A small sound classifier, trained from scratch.
Model: 21.4M parameters, log mel input, arch vit, norm layernorm, activation gelu, moe expert_choice, num experts 32, patch size [8, 8], layers 8, width 256.
Rows from expert 8 of block 5, named by matrix and row number. Rows with one number belong to one neuron. Each number is 500 + 40 x the weight over its row's rms, rounded and kept within 0 to 999. All counts start at 0. Numbers have three digits each. After the name is the row's rms in percent of the matrix's.
# up: expert up (model.blocks.5.mlp.up, 32x256x256), inputs 0-127
# down: expert down (model.blocks.5.mlp.down, 32x256x256, transposed), outputs 0-127
up.139 024:428496511499437520489484515516503518476516493516489464518455512542489451499545457441526463527525519461497544556595508469504388547500440523534489495475507508471517452487484500531500494462405491468506487566342499522448525569490525463532506551566475524413509486451497459476448443515455477465541542550547458504535462463545456508509450469511557507488442474454526535502546497518512558539480
up.140 006:504508535414534489539500541508476527500545504478456575554493472451447521498516544498524482512490506534517463433555483544498487488488499493519526463527553471592436457482515598508502428464479450525530437513520520547567506507538507500533517501457505513390502530501566480508519556436523463499621441452530490484555447510555553491519547407521466496553547420479489517461478481439500451499518
up.141 241:536495473540493529477461429479493462474499503503489456486537530509518545476535500526450490535454452543521513519479555547487511527526502501474514496473541502479474531437530580490522477499392466471529476441568476547525469538530490495483539569375505506578562506556436494478628471475464479570492452462528493471520520514498395558524541511485578529469466501469449432512527490525517479491501
up.142 006:550521582467504482527489531460419438537485559475516550433565538480548546554508497449448415496501509535453499541513552568476506499488561463465485541487536437553496519417520591498534484535437534383534465510559544584592388473483511425488545460485468469528485470503500483510513541431530459531529489440496469523493487482494520494521540419549513515512518451559529466508530525413547521498525
up.143 009:459520524469537459530487600483500498430470558473408559536520523424488537508510512489548467486484482549489477475516457542465482521549515540539489435518550492547418459513540531511508430520496488610546440518522482513555563505495489474484510518454547508408483468469508528480523555475512487488512368466497497479549502551511528451494537485536443553524553455424503527476476499527482461579513
up.144 052:516495448578545490496407433515539504549559548509497488506492461579531552521493550458480520502574551511483475540409490562437489466491549482561519481446487495514532528412492459530462537496520497509533492571483507506446437400509550468529528448496538492560425498492511493508540520473490547482509491502498394485480501486497464441543532557548487460485498458532458492440502548428517528485430
up.145 006:525554557538514467541527570499406480516537586459521531421514393469545501562466444571484521447456519483475516458535550525498545474426579557503513524579523488515508480479545481479493482590485479447496493498443456514522492487557467484520621479415497511416426431479516567502488511452520522491491436478482502472533476518554530510469507468498532501482524522520460487527526550428497490507484
up.146 006:431525564449538498533533638534485491380532551508467522501516463433515581527540466478505483490533497509435513491505478519485458490536523529495489449480494495551415482534506481516454484502403453591562463567459457500505558508522493470468551546486507498505465440462530544489491529488494507502512412469525463474554513545583479453484501440564492563486551484432460516464552520488536486567508
up.147 176:470503493570558508507446447498498566489424423496488486516493534463511427559502491455520480453555519523465489517479471507449445573532459540520505520483493528481505554420511456542524501502543487560476535524448501460551564499537480517514477510508511478547579564436510502500507603520529539489534570495466576524457457439530524473505446538476471424505471469591564531498435489498490574474448
up.148 008:616470587452485493520497487462486454597521537500541507428537420488498465583536503460426436482554500498510469550513562481458515484457534452469443573470481507519568527392523480489541523518534513346479542483500521591514415517481496476513511482488444521490468511579507499496516450439504501542506512507498463528484448517466550517511487461513543467531487503618529459550525554446549491502497
up.150 014:552502586514532438515514503505484496514543470478537479544559453428490515494592497477515510453479437540440491549533493463414491467535598547513504551534553483562467466453504539454492507492494491519509491497600520536536482453484480418474512468480479455449485489544445561462487560460485478432452508434492414530578465579499526422482536511435505517516513565490530400448505487463500488548562
down.139 030:556491589547529477510496534463481539496493530479504407477473491437507508432482544504428510523449518531499465467431523489322506499495569369486513481506486491507547532505490521476515527441619513495529473414675494529549531489510477487486491483478487488538475490540503573513547491483576542538461493523484509505533548490498498533483491511478528501496514478555487501476393556506466464477532
down.140 009:432529400540519493461485490508608499524445416492520452428475497523511529536479522479501559514523516497496500530415519492507552530504458584516484544463511538450549484521447454477490512491538556530503483563452524467530480460459508513431488496525495522549477450504490458510532535572437549527371562509509518438458593507521493452334516489471504516479485478559525522485529500509559497478535
down.141 223:493481527440502470510468459500459487504495481509516517551505540523521556484530443519501455541477487510496515540493546588593507498515483511488514528483578504525500555454477538480516526541384451462475592427536478468523504462570483524458499493450500519552554543473505483458549484457495459492540507428567486502513478503459418583519501502501543502505472519442563435472563439495489525462517
down.142 007:476503402580499486422562425482589458474465462472523428512483492488479539491538521499529558496505499453521505556438482518569510537516463595474533479444554515435534447527489521457481460467535492652478510564530509477503484464482486614479506502544513496547524492487426513500485567531459479508481496500500497491492490515491480550400489478459532452486503517427585427515489453514530509422531
down.143 011:421518508545554513454493473515552519515476450505543492459445522480525532553496544473501592480522520463525483496479519523514534512483441529479469514496540500502525458517483470492485528481550576473521474607434476510463477423534491460445532512538503516511505514474469480503476578570521513496487571516532496492445554515579489471364500512478529499482511493592463553488528505463505510488541
down.144 064:505506583479494467537509521548546565458518467492504471488514469452490482549508466442499610508513488465584550492492546485510512582519443596488496559544575543442476525510514415441494494541471493492508566449495531468529529548462454568549528500497479518496391502458551553485503546532433508521464532494541522469522543482483434493489491496522446515492498484423584546472526438494543378499504
down.145 007:476480424497468536514535439493592486461473478450541439531542505457479538446453560503518528464497554486517488499471486437479541496523478475385518490456561476459493486529527529496519497400499530643519504548525516486534430459496485551475475473564505508579563522549530497527575515509502420533571574480522538461511530519482531501482515497511434482515446458510516432480437464536518525494510
down.146 007:463514520607551497451545436520564522483439475493529464445488521436490493528483550518514536460493516510536474466473495505453513529519484532444465500518553463473514489568536502515496533458583578477509489569554513511491477465485464479467506488520500493466521534433461496509498572606542463522473555519507540497480559482560515443376502514500514470514555466570525552504444471490494499468557
down.147 176:550550536392496494504510590494394542554580503492495497499461534564499505466459488461443518527545420487502505462557451489472543452493509485517424457520460467511478467505514451452502529498525539465530472457570496542478476432474545495531470519446519506455478467503554536489491485497430475505517477476613429519528589506440535524547532448497422541505517516468446602524510479510493464525509
down.148 010:482482435556491498491580490527512484430471509453464510542514473514481505390502481486539496507438474509523503514489491532451536522502494520469538470523488517450471482536500503472507476490462460731507481534541486450531462450449505655513486472517502515515470470513479515505461481496438420503508470495519535494525450496434493560484494516509508460511482559444559433456474397518509509474520
down.150 015:481548431563545540455570443530590498399474485501526464466454496446521471560494537511489491490483534459544512529460492465463555559437461568474572493514493477469476511523536525456469458505488513566489453567448486460515473498499487540493499511526453505550499534471480436521540558591469497567523534508521488467490536417527511521437495485548486478494511480533519542466458582521460488425474